{"encoder_fused_qkv": true, "encoder_experts_per_token": 1, "encoder_shared_expert": false, "decoder_upsampling": "nearest_conv", "beta2": 0.95, "epochs": 9.9}
Rows from block 5 of the encoder of a small image autoencoder, named by matrix and row number. Rows with one number within an expert belong to one neuron, the router's apart. Each number is 500 + 40 x the weight over its row's rms, rounded and kept within 0 to 999. All counts start at 0. Numbers have three digits each.
After each expert's rows are labels from the 100 images, of 14848, where the router gives the expert most weight on average: "responds to" is what is common among them. Only what is clearly more common there than usual is listed. The data: abstract colour fields from 500 small random pattern networks. In brackets: how many of the 100, against the usual share in percent.
# router: router (encoder.blocks.5.mlp.router.weight, 32x160), inputs 0-159
# up: expert up (encoder.blocks.5.mlp.up, 32x80x160), inputs 0-159
# down: expert down (encoder.blocks.5.mlp.down, 32x160x80, transposed), outputs 0-159

# expert 10
router.10:442533460563553452461480457421524478463480537443482493462507454434472489518468469422511475451457409472411451443523493522499527493505503535507534532474494497540520500503486488556497539540466550450488489523492458418521483508483417573514463509430487477482510503473482425446489514542524495503480586529553579513483554450450502464537509529481520424533470556556505536507519539525472481539594550539534582524521500476476496565450558504522408522481522498496413481500542469448480468501561540
up.5:484479450453491497461501494458515505550496502481478498472542514448507474445534466496572515470546505434587448458448476518475478501524538567431508513537454480433477403517475458538548506492533464522511500487488528437571515438483440433571464563490475532520510487496450550458441454484503439433561579485479517485512538510488441497489536561442576452574454473494450533506454486501512498455497548431495492444578485502526495549511484463476475462585532497496562530487573446554534532499437449
down.5:502470467500499480518513542566474451567460532391526507549516519562489465487520476484445577478583490505529505546516577550468523506491488517541438463557475476526528505540500522442474593440498476439498548439509481485518511446485543423484523541483494511443530478501550414529498457514506410462501537546497579581552487472524512474514474515558539486527461568476440440473556551446492446569489550449504503479508513460462450528565521569483491510472497425502494569491448473479556503469505479
up.6:428503494487485550521474498487556505487469517434501507495448528558547504542481576506477541510445453502500531539477509468668500454552525565391541532536528484587520423431486429503519467454554523540491549475539427522452551457512446502446488479450531538467484517563505476476513500522521504502474493487484513490462504469510502525535440453504506562549456489467455524455549551469492490469481586479486539471498503540539534582533562465485568565518448540520447484473457504524526478501450491
down.6:497481508547439484488490471486507486530546508464506550503562562433522483551457533504408420512555531469534490436489481539478487451487492502500492432537493518490523453470561485532442534560463526577474442541462427546545443523469470521475533536549501477551519486461504507524546576491547476528531456473521428505523605425465529498491487463551442515510523498519529434478487476544525596479488464455535466494499572469464438529472447479474455532437506574572468542425512513507579496484472542
up.7:473404490492472452420502492503516441581512500493473508505388496570475485556521493482501497502532513461483471522571503532504484557466504441593429430518465538530586430536510522489564483513543448508456524496455496495501454468535534481527482521489479521519515460511549524535504507541451484499501506495519464540506525517585494555568491567524538436513511523517493510541492572526460469524477527542516515466463493468444475574491544550543551610496493500569395492476546496538462587564506459
down.7:475457492556524516507526478620587394523514551535472501487452529550510520473490484447525505429510581458486533464471517502516496518535494513500472565462481470410543522552489574475489503520402539528535426532535533461460481450526466515492518482489462482490437530507467448503577445418516501463485496524468471500531446515486489440583466499514579491438522482472457451480479460505557486519523530450465541502466463495460476420503480607510445481500528532434537502549528464441545535496521505
up.8:460545546496501519417517520529551495583492453515506463444491500482484490468505478449444495456467498495530520494501475507509508592437594554478494548541522446545607461525464518524536461530464435541520541514522447461501546567445472564508476488529471523415487452506492523500503491525534506486460447554577457498507480464519572467499460485467545405517390502473489491539506494496515515525538436530518504465456531460503471417511410474446574529572533419510517463496531456473514522484451481
down.8:430456446540478446508436531501469501516558474482500515452476542563443439540464490465526501502522441426492460508506515506511527496489538412463514505508467522457469466465472532561477480523492523517524463523548476512498513476497515590467477557444552492539538556544494491455548496544493478582562464431475506483493497453524586547538445505538427544499516495496515560559501465473467448521470497559546520492563459388548444522455463449479453478599492467569508543523556452584513514454488466
responds to: dark (44 vs 7.2); mostly green (33 vs 13)

# expert 18
router.18:446525451486516473459481401456462522530524506609525481541512471502450529540497496506531480508508472471403532509514455623466526507468516552504513508498506461455516449445551494552493469529461509446472506413486468529552530486538524474490493495577516482483506505507523504471486501505491538436543397512481468440472466484505504413547454486550538522447469568563582537521459526497522582557533462539456499461531505468470520539517527563459428496546524500502427434486545488568562464484548514
up.0:499491495483491501533474503477549541441448522511497469530513484533481520622454439521512495509497478502489466483459578522434448526514498554472433557547528451550466477538430522495558491449538477496604476450505437527512574464568463476503458546541508484539611467483487517472529517452563470522568461495516486532459536463402431531559493547503502539483456504550441458598545517486527465481503462444506446509490508427473550488461525473484480499510459575495565487478485546475457482509497555
down.0:542484523544457503526479488509563490509539549525545524477555517563527558526501447564529494589486496530409526519490512486431516524450510476479413535563463505470495474567462562508497520460410479506448536513462475477499452501565475453521511466452549490508495530448443545487521514454457539518492549546538468474593481406560548507408546444450531467482467506547492396540541503466486558471487515555414475513526477531462476542539539492410461511515548477462520495465499471492484510445497492
up.1:561468452574494485547550501489465564488479563491549514497546565422453454484472600432536490521509450513491526477487546554484491484469487516375500500509489446468454554596436527472480491483487472477490423495533514517514497457489460543504437571492563479505516537532512495491451459453520510488545528501567565572435530556476521570500467500522546505477482484487448534530559454493560481529513559505507422502591530430496505502466519442455500519523553485460477491458520461509497598512513516
down.1:544496444463493463497535515534486513460510477534497516471489453576428525542510558546515529469480539526471519480490459513606537492538511466541525479472481572455481513521417504476503508562543504510473555381547513500508487509498550415447454501475512451478478496511538551514555570467485522587479446418513460469469505555481569507545526502473476488515488469488516429528526455502530474392468504495509542474525560530459513608555479452469490479491510483499514495489514548515566597555461410
up.2:530524484533452545521429524515522421474528499479464469471443587541482440440531442498510510434560504483538551423433502496528502458466489477500509510486438549419522491467548515468509542491507458512503482507437502452453495512482502504536568445442478501460541476514613489538494522483491498457432462525446537470531502518469532528437431437562552523424432552540499553515498486546492477508479487484478536540458475509437469538614555519417512535517485497425505533511524523479523464522529585
down.2:544523504501436564439489430474475541531426512506504535494556524466471490363572470471487462495489446415486517527529504546576471455568561554494530548452529411447547499495484524550486494541521487479435516555552545451449527509510483507501469574460527515555493546491507473584480547498594516487499554487466464531480452542512466568520520490532534494478546443482447523468553588460523525506479466508514611485459480481548529482498505451481477483552493578489519483515488468500504515506528515
up.3:451477491503504450512508553474480485488523539457509463529495430449491563503530506435469547432572538501512522490472504522483547477561539424469487441508503509494472454498531519503480498492507440601425548478417512490535520528508491558497468453509467492541537545505497517544504491471510502519530527542514527527520524457438473460438504541562527568492541496564479514567486436491590490397473544486469484502489505570472431493469451465435462417508473543570599512416568440503555476518478548
down.3:469415530494471556498528529419569503496530505469449476493526488566527524461461415495446520508456520481484563528518508484570471584484592487504541463491426528541499501538547543517507523648490475498488508491520550481530507502581532520424503537502478478421496458496488530523516468485445455495436523505537505500519519518519474521492487484463513545494443490482546489445538517450548455544493533482547489467414463545436542556540516525448528502409524474480429493433462460476527398511483508
responds to: mostly blue (83 vs 13.8); smooth (55 vs 11); bright (29 vs 7.1)

# expert 5
router.5:521444548500535442520492442429469472515494471476463463521570525512506586526488503594537477495404560499499507517519526463456474524461505542470523562458523479487530513490485508595525526549512572458440522569462444454532452566480481560555473435513549533502498542467456441492514523526475540487521596491456452529485508521453444463495498414505551541480497543514490520484486523474478548508440480549541458486499557525570504398617488484494478509483475479474518469468529477518552466432452503
up.4:528494472506401488515467501488476548526509465495472531424474561574479449496516465514461503456540602490505531496476458447485436506497536493461619522487500468497590527484485519484527487467423513408586537500509519474488546484524485472460554382522578531523526522567558548491469483450496515435562473535523530493547519498517575514442497421462467471504466450539510457564472523504514493554512517524471521492473530472497498533515509538422542569462412496500478469468539509543472535507484549
down.4:510450534483494468548512530482577429491528560515480521461475481496389483506557497558425534526531497530655460470471557509530535545469555495517508464501498469406485519509489461533499423527500509551400589504545534450456463477456485522443583506509493533512498472527527511521582504493486541534537554537478457406586477520507493441514534450453536463547554483506448500511507570519508508526484540472517460498503511471470425541522538531465524475498524463519477548518462465542498482498465501
up.5:519492506424474481533545458492542443465517523547544444450519439546519539572491442552507530572516434571471514516500472471528470537479527510564477522510503562521521465575449559527484514469467475482486554518503433517535505511454533448484494512458535478459503519528584523508484491474520466495536480626517578530535530428489413492527466512507552549427473528514484438562493580502505530585496482484510568557528530488434496553534547499445539504411524549460575509465502526498503472467506516
down.5:444462453545512499462455565532564540484497488471504472538518490518466554491517538497542487542481431512522448478545464509472472590469476503459526524548434569497542535444579513469512466485447504501485553433468525554493537517565440482455600473454561451441476474497529569479475534460459501488499509476557416569454413502491488479537529512524501513439436441533452491461518412505475510486497481473552534451523532468411453493520415499482495455524542447463470477498495510543447521572490536
up.6:600516492502483424567509520521453479383530537429504504423486490499493492536532492489509496591488505498566512506457494478462530443515563371477560450494498431508434532548486545510530574499474427504529524500450431490521553536494436512455506509560533471529491489519508496545550511570494495472461505519505518474504527525486552498440556483511523431508517478580529487505374412522431492436490481484475471520554476546501496539480532513521471540475506498575516486525483524496519436514474516
down.6:492422465475487449469501485526500530443499486469513468525499477437563549526459495525460568493509431446522494576516464493484484535454545539484573434490439443495529530522537484511553530448602526466498522463532475491500527435526554507550478477480590463529493479517636456582531515571507522545519483443563508454531506542532472480499472485575446460497463487487561561482496590529501510521502543480498510516447525517499509487474478471477528563463517460551552546582559450472534487453446467
up.7:522516500494488448449499536539499439443524545571505556490519510485407494506502456476488525495577544510540474474552549460403511512474525535475571548542505574485485520550534523525539486473409527476582523479465495538569523463522512462530624527535460479479505497482484508539486525505456556586549513487485521542511574477492522448558462501448536515557472416488506488518506535480591499447491453489481512475519505542516503544477508515472501430412486483442550478538502540590469478544471423
down.7:440519591474475466474493499502421576518580427489451514491470556524494527486509464484471485567472590514390584486505486528457458489471522512530464476521489441544554462524493497495492519541458556540487569499404549499447528525454402465499472474488479565555443527437484443460437486470412538485488516494429494437500495485524495525492527457500463522477538521487525536529464468490463524531516539463570442524551453500526530477450519507548560493441457505458509458484518453503462568515526514
responds to: dark (71 vs 7.2); mostly red (40 vs 11.2); smooth (28 vs 11)

# expert 4
router.4:468449347482507524541505473434498544507553499548436414481437498504491515520517488529501453512581498531521461572492596546516488459451545492504525503519512461509542567527493509494436512436501553505523478462511439530478535535517427516524558489547552477550493498462516479457440532512475577536506573497517468461448463509452509500508528554501554560466500520540508469504489512520496605518539429525364487532541495489514465525483521503496406516492519487510492509497491489530562522530577515
up.0:478512472508423591465575523519513477564504499537456530468439498559495474500515408572530536418519551518517533472515515467541420472517562570493503524522479434441553420514425518434504553499518533493471523467462453487499469482535467500515524538521494502528495519511501476527462502454495507543530546429518488501532510476562454457599535473440481412502468491476464506570540578517540519585534521517460584506473448471521517510549500558442513464538476461448551524488514471545524501500460424
down.0:396440604428514467511442409558483469487434470506494449465497480477434537494519428548518494545554549494470516492514476483532501585495538513456500488526535512511506512452492510489513440509546554529509501514519552446523487481473463534563538495466505537553511508535425544585552410512523457473583529515464505479513477454513484440560552509480543525532508511515495531485554562519514523562526461483566525458524496492442499536594546515522491530488456498493479553526496519502638474533467489
up.1:535407491514528526489503542505424507571534517471501540495481469533521468458522492492449592507463547536553516463464485536481502499564505471507460560523403480483458484560526448407476470472471465523484481456533466534533501444557564471496527541518455482503483501507512623492552514545468415484480524482521464551489570498487507482514515566484550484527504405505444453487489488395459450523445522436510490439529491519473508501519486473498540582532545511495514507542515560544486544578427438
down.1:405535466488496542515477539491490377429469464488407451481473486475492514503477468515473419535522433511526486433513467504492525532478505504500496423513571494459474479481552460531429453526486472371565499541453473485560498504491513461471531525516474476437480474537550500469429478505552483516476512457509486476586548434548466492512545534534512512522544467507587505502388544477466549488472527484440474505537457527499491469560487535476562514485439568446495542520477509557462486528458488
up.2:562534439493575484485502510462546485480548551408448469515540477503495449500479411446521521444504500498499459490495452564491502462561445483487532474546496412539411443506527550528485522505476404534501430496472494570539554477545490491536511559530502452478546573538506469502562553495506504473477478555539424473500506499531482465538505526504522515572471500500487595545490398462414550441465504505527452516565495539483474507500507460491476496513489532602506587510516498520506466462460527
down.2:436505414502511534488497513500575560540420500484461482492493515473498474473494573510510500453535466417519483508530488525463471536488558444522497537441537492513490527526511500546512500432523505550492465487529573510566559503508450503482472558523517551529583458537561513577502488480539498452447514521404449533458497473461554480533547506450549538492539529534516574519512485478492494477551473479458442478534396538590475459530462472408565447500529499482527499567593415456502520488506474
up.3:483520497521508571476512501510523525560511487534551525568473502482575499602468466444557524548431537552493515470483515544511509529514495539492453521487451529535534471550480447451470544394515499440550474489507475504532476441526589537533478530500495504414456426489567625455532521535445414450480506501479461521475480597478488473539535547540456490496480479525464450482483478482464471516479486550547485506438452518473496572500451463490535463501415543488504517486474502506435499585462538
down.3:466458446528438501402527531577481486462448539532548513509483467554483495435566516535461487561573488566514466522564559505430511443567464499468598438504540444502416487496477537519493488466440485496508476542525551440550508494452484520521407542531476512575469477492529542516533607529449428466481469526495486532506500578456486492484552503525495495496478484506521565505487498490515556544519459485515535503471485525549525563464540504549536505470461461523500480544518430450486569514441446
responds to: smooth (62 vs 11); mostly red (36 vs 11.2)

# expert 14
router.14:459456573454473498449483533487516446518479516545552404509494509455475506529430457499449556513496494479511467497433478501546615491508543533508451496475532516535553519540508518534481508524471541447483479472497458469528417527405505487501506479510522487460467482459499473463455512544470536548556546488403499540488420575485422471473482507477515457540484513501480506510444507534482541472589436542544517490546568491473476521527578542495525476405575416482454527468523452491483501465403484
up.2:504423442536483509515606498603566482511522555512465530434503470490518547514504533515539499533513453501527474504529549573535507473545486603452396468484488509527554529469514457453522534472490539520533451517510471540523461451531508483501449530472544501428436501501384576427481558498534467481503505575495520555441522491469492545509487573493492538482494509506448386570494550499510456503491521459515561543525471534478500499589460480504514496542557485476466540513487509525466550530521534
down.2:490435548462494457545489508510483468521553540489428504451468441524446516505498492461559499449510549479523452465555505534530485524540495441457519356490526515457479547540470555546530460535548494486462586497509401442515461482519512497446501485502531452489468522581530508526490466488462511530524464494568545510560485548526566469455510539511471472404445442503537552529491527520580503564479509525501484503417540484486501534506518471553531462491526511553449503475389592514525523512550471
up.3:426464491537478476498518544510461568524416537541528600491495538526474500555537471478491492456478533468580502488544561465475447505526575516486509579559488464547478497517495476505409502449464494497545545515519573564480580465517515410516508467460549482476474508496533464556488525413488457521446548454493502480456537478485502482493455486486454481590467502483499497537578479450481522518536516542482523461505533499472526541539497538406472551482456494466454596566533581512513540574475478
down.3:437479590567495463465531454510494462495464435486576485504417542595529452557511474478459476457481454529438583496502526495469539507452467504501522491484500529532478494591484607520550501480513499564479536491489488509519474442520483493486490481515447464439529482462544531495478496483494493537489445437491544540493538512499678571518501484430529539491561497594510454504566527551510510497516475502480531543502506490538484505520558552580516468532538471509553469524556488526537519488486464
up.4:443494569475488459484472509539415441525460488473565545547423484416467558470537445510499476486525554453483465470522500471492517554485476480441519459510498516504545516493521521476478507482485551565510455536569474492517459466501509513436509550513511553488421470451468503481451505510489564570526507462470575569524496485490519536501406489506523518432578463524497438424454478492478567467526540513506571480592567475502554502475547515572467516473548512525541495522480490479465613500499591
down.4:503546485508536512474595463486484486555486488479463477501537561509546509536487573432441523579469429497483512487524431534524490485485539528514510535480540551506568545449459440454446514453518546488510534573488466503537508528519496477432593593548500514453471444434418450419553559494577473472493514490537468487471474422485571526528541513498490489518479512447453484459492464527447487518575532508500502464500423554393556478479476518522534541506511543527426468513480514508443505504513486
up.5:509437482501534602499505459540471531568505549529444451445527494366494470450504536484572515448476533530509502459399554496435456542559551490412490559534505538505488477551505493428533484481450535481512499499504512494555593523470431468510471504471492504488469562496517492542538493410519504434512497556550565480504526513452452484542497472502478487507428505517437467527498497462532528497502504450485404485500506467449478514459447464452513484496605524419481528468499483496506495452493455
down.5:506432470522481518452515516501514574453567484520485550521472444501565465457506473536460438549485464537480508483482512474477469472494491534418499492417465468515456433536402488487570483424567517506446488577493542529418502521484453516466536481440543555555496527483513573595465546584452447566504503524531454519527452545513583537432494508507528471455519446504488556596467470500478574492491491477495512498479572512476504512488550472534438494511465523509514563456536468463522509523507455
responds to: mostly blue (98 vs 13.8); smooth (63 vs 11); dark (32 vs 7.2)

# expert 12
router.12:503584491444509521516520455476543475526563537494536464501497448399489562513565521435527475488573440473499570485516508595546544478493496477522499501608620508444529480502445483544490495440471510498522492471545490504585441458525515460511426469472445524473553527519561528490509469465435463483537498462509455427494496467478532511488517484454460500506506474474515508468526581479500490525509488392466488475512542449403489498480522467502498491503539589498447504483567479544486485414517502
up.3:540496553432485492552477475537546574552500507493585495405415520586495494585474573523486532540505471500464494496489425473568534482505488445579487556524449577484472492486490479492537524462530467477456494517525489467530505504513526438450492475499555511447486475498483552432549540517486467513442533379488489541533510544526465449571544469490529517448478470487529508499438445459393506449510563487534511543435509499509513487517496457515532563548432547456479473446461553490494478494504511
down.3:498537574517532507581488490515564536448528474521525575489516522544531506551522471578522554519417474493500520488440461497571508520504527442574482505485486537526460432472514499476563448470589416516506501476493509509533543464529552410470536574513489466503534460463532536486525519531486505455445543454527542528472453571500495429525476492467540494489492560583446496491500479494460464479464598498529447523373462532507497555492528511463499498519501471505424478530434506537492434529502572
up.4:552416477501505457545594549520498514443472502487543536435479492569560558591442485549546557543527504566480462528561420586446451462522529475510483487532488541435497484515447508544498512515526499543500494443495517501556548463540553487529497525434502441528495510482536487533598508493521498561565540459453505534505489537478443493518469498525502549514582427452542505524490501478470499533516563461514487534477446466502501519491566479452447462496483520453510530509409551490500397525549483
down.4:540533510451460474526475540552591550459520515471528500419478498528582560436592483452506482460491487501533564507443531481534508511522540502534526451586465466528496468518408489528513564539479507473459519530525427432487486514568493362435461451518544517483560502525523484501499548475497452507525452534467500465488458507510556485544568410479453474486441499514553446465533491536525498459537478522516515517425470493464511453494540560536559594499495448562508524527493471491489512483487487
up.5:517402459478483501562467576572462493526539472481522546574488527509505453494497462510546501483534519485500480503502475515425484505586443421511505475555400528478494436462543492439439475482501465477459542492433542511514422445503539475554511495550420462493538438509548501475461484520400477468518512474497478462489482547503561535484493560504565500532553538500589524521469435491523398481535551514512475507549551449531440524440480524523484464497460505525517494454490529559454561541493545
down.5:494521602514505485507428460528515556469540499532518577498492513588502471455531480504517529465481520472467451527434490493492518521484434467441477454486430491499490517509525546469510611562451509486548500466462567506551489521533475474500462511479503414537572442483554530497494489526468468521467481537551478447501466483579508504488514545482494449485517453472506452450464472426537475480398502476566527471487518493553483508507555529572528460504488546490556485505476419571544628534430466
up.6:444521503575476467560551452508539528491469421515601545461557458477484491509510486497571444548508530419499503525565499518515486478481456475566513535502508542592510544512459500498495504528510485462426526478629536526459494463470506480437406575534495541531505492588555474466524496447503531494434476476490513490500448535533489551508447517470519517476540512515512419500454523471546476479481487474510566507476506460543493539421496514560532495478556470602432448537497508506520508547538561
down.6:439439526510584538437533510440531534534520484493588531534515500509517469483473545447495488496499473553445489498540482523564479481466467501502435502494499502555510578498511515499529479493453431545550449518597475483452550531506502615494463502586475418460484505478438482454495571464510509556480490462442442500455523527491513522415490540560563462539499470478545441460485548463418463540523526495533542498540542478501471488513498573550498513521459472572480479526541506412437535442490513
responds to: mostly blue (99 vs 13.8); smooth (77 vs 11); dark (33 vs 7.2)

# expert 24
router.24:505503469538479471541489482585509438485492443454514531507449529509520458496537454472549472494388529499366460524483456531512473456436488506463510406450558449473523538466510467511520468528508479529506511487491517506475500494511519519484528455515503499509527447564494515477544525489507567475529484529528438492485507625457493584445497470525525543462497454515556546490494488472496350498594468480478535484508504539546504564436545520480496547455515473464497581528481473593540480529531469
up.3:504470524481533549527613530523379494487571525456547495453491526520497476454483454435512547406520471541506504497501436474504438509570544447583496505530460429397497503515537492537496509503527508439448487460562504484526448455532526490503539529516538494479479512514506527493515503499438493509455553450479575501509550574564523458496490486427530495517493514458537551472509517469474476584468483513489481500488409470566467502474527542523562521553528413579449524486431482500513458479455521
down.3:507542448476533516557495494471539506464491485395548480550486480398581532476510532474469464516487435493454499513488566505524536481569480477447558518531487519485549480495543494513483400531467477459456515449483523530525543511496525520532524537490588480526534506552552459515567532498604458480505530480595470497510539579461470530457513470491526465464541520515568493441514498469501476455469518463474482475410458555575487527481425509529543487453515602501495497528454499430471404494484506
up.4:527472438466451515556478528519478524559517515500492503494526500443491491490555469515588578348510523507529530459502518516509510446519588557472552493511451412502550466498442507504478523503475489436521540481535463490552618440518457476427487478541517537531553456504445539481502544503459417502544495543528562493519517503508502474436481516465452461546455473541514556534464550466555507463504492498507447458510454471516452526463504481474491511529489548497551507489592449561578520529442539
down.4:565493508454485517484429473471439536494490535531455531567529527521508412502462490487505515567485474495440519553520481487457554519439420451462457457508531535488460516484522447512476471493539515555486470546464563562487518533443497453545483475503481563470489479485472540408528548492533499466527463418546523438482493460488466469486481526481509524511513543452436539538468485455436520426553436539408443417512524549542558447501467577429537497546437494460516529530507493477418514500569480
up.5:433487528432434559477467501488512489524540422492431490553503545608497459509521428457522463386527589432472466497497467522444479535495492471539591516508479491524482517473452516466467493503510444463556506507466520477472494499501503444499604470466493466534500492552525451492484512504505517484489480504493457484505491489479545554610415529493498498481486462543521569568491468540479468449503504516523470490479483415531517514498510489456507515419417525634529473507541503552459528496484553
down.5:522462507500476550505521491494428476473503451504534541524471480529469512591543486544489456539477473468562525434459500510477517485471499500505573469556446508551435560503504512518490483529557484573589447470490436515550553470396468552374538552494477445488486460516567535502493497525507491503457532553451512520489518522481529481457526475573471437492504533445488480483478552495548411545494499540568503463391487430514542511499504510475506483524468552502496457520456471541411490437447442
up.6:537471492482469598513471574518398490563556535508426530512470560514511457476501479480581536471535511541517497496514451532504463483504532484553513510494461467428521476442458424485550504466515546452498466469515525524561471445500573495524514507533560482502441544548481577459455510497451426449452533442491514531491532578567516503549510494487494498543492489485536583510446485469469441478502483492525483462455463467572461558423541485482585513499466471555517442527461448518453433513424497
down.6:494583480535539590552532534481505520451543513519510449499494465494618456520505496523520508573490475554550549488584481493509514413529532491518470496527471521469483512423542497537563583540585516505533523501533490542525501473532520537509490473482501567425555495489579550490475513507476557471456556408483442519490537499505497472475528515523507517476446489539493522456453531507466457419443524509490428509413460489499535501499444522555439468439491549437470508450520582538431479474477530
responds to: smooth (66 vs 11); mostly green (50 vs 13)

# expert 27
router.27:529509503540488533492511547490515473519496451473431406494435552501513451503498484461483505532405450477548457485505486492496583552505533500520529535496512496560478533488509468498516490610480540468506550596464457506579488530486492525496504493486510493453486510468521524520467440563547528507505514538471486489496515541425431513495531475505567447482475503545551516550501508465500542491537548533498480585546530480516484434517569603598545477437514450445441461454542435537527517482630476
up.10:540538437498576455530474521474519479513485479511508494461540464505539418474528493483537518396545499471490486515495451511554493508534497496480405535549513454468451530527477404466449525545487484466444446498485563483505568435488521452577522580468433506547584493627522477498575546441511517410451499443497507500580475493547491484562519508465526547548483522499483577500510445474430501442520527466517504560466474524518464501460506447513512517527466545495533466488527487516473475520455447
down.10:484460507512564505387493557530508560588544519425495510482517456417474449449549535518529520439521508515589520539515540516519554454445504491502458562538459484474490516509456513512521529539444461477458487479535462528496551542589416516582478504513480540501486502500540491424471477479470447576522421483481540466480495456491515560546497523480553490517511534558487528446509525417574583568485513472427432506473487518507427493519476467487445512516529492429459520517541507541489479518463536
up.11:441475551511442506518493524605592551497482491516498536529481466562585503554473550505477496498545479471493487555488408530465501521513487445504451501527463528451525500495542536507527479539547511473470508492517485464522433510460557492453498516427445486445568496516598471485587503532547471532431507493474485560519519533496497493514511447478463508520481478459484409475568548512522419490496498464561593555471526501529428527487528502443483492531464508437557566511464577526487512559501403
down.11:505444465438478559534490598522563473445536560516569427462548514515553463479432478419510459509517534524566498449497503473495480436467488436569507467465458463542520521503515559492556496578521494493477506473512510558510530484503472445546484462451483498516507425508522498459495511518513464488509489454524442508521475505437537465510411497508521458438565520505454552470493494474624529435424500473494454488458544484516517500490517407540559443500482554491496414576458480482467529503448469
up.12:543530522504438503564517493555496533496481495542533549420530534528510460548512464532608553578545535605469539467441442490485408508480555490579442550514488489475526515485407518457483495499487521476499490468512469462488539468531493514499505463450544520539459525531597475454454525459509486475533550513437532553531526512449463398531503479523549483498460552508491474460400500509475497503539571471512527491537514449554527507575510520496455527509476494462477486484396536527463431491538509
down.12:578570484467530530494483467451545473518579447474458457512468492522531545425497499524465526556513470574470500528462462509484419444445543475552504565438496485495467497497510509508522504480460551548503512564376482510468572555507515511570537511496526550408531523514551500531426516536530479468482484502498482465513509491594539426507511522568484513412507496496478530556499535443500550470476519414520481490435507458439554461498533524435434412481485468460525527441492479511524507488466515
up.13:445472540548478483529546522577563434431485463546517517517489470526450503503547498506465527488446506416546537446532520502524590521502484503530457477511496527483458579510566498511542481606530540463433509509512506474480491489470475566533523586511439521474569446542514456558555490545485503470513471499518574539524531448437478613445486555541555497492502490481495508507490543511578549547516516488487565528476477536533496501529506477627531405481445514517501505520556498534471458522482510
down.13:504424535516468444508501446541529515523423481492530503513578502465441500483455471467513503450515558529529494461494502516483501493574500465489509475457568535529508470520528479433491508544497511522501533484512509514503507444489439565507511566524498459514589416547458525445539481508524557478550489513467444509482486537461388562498521521474533517456535472507503625522459470558518539627517521555490541489520488550467508477473527459567523497444443464535403623482537504522518483458485487
responds to: dark (95 vs 7.2); smooth (35 vs 11)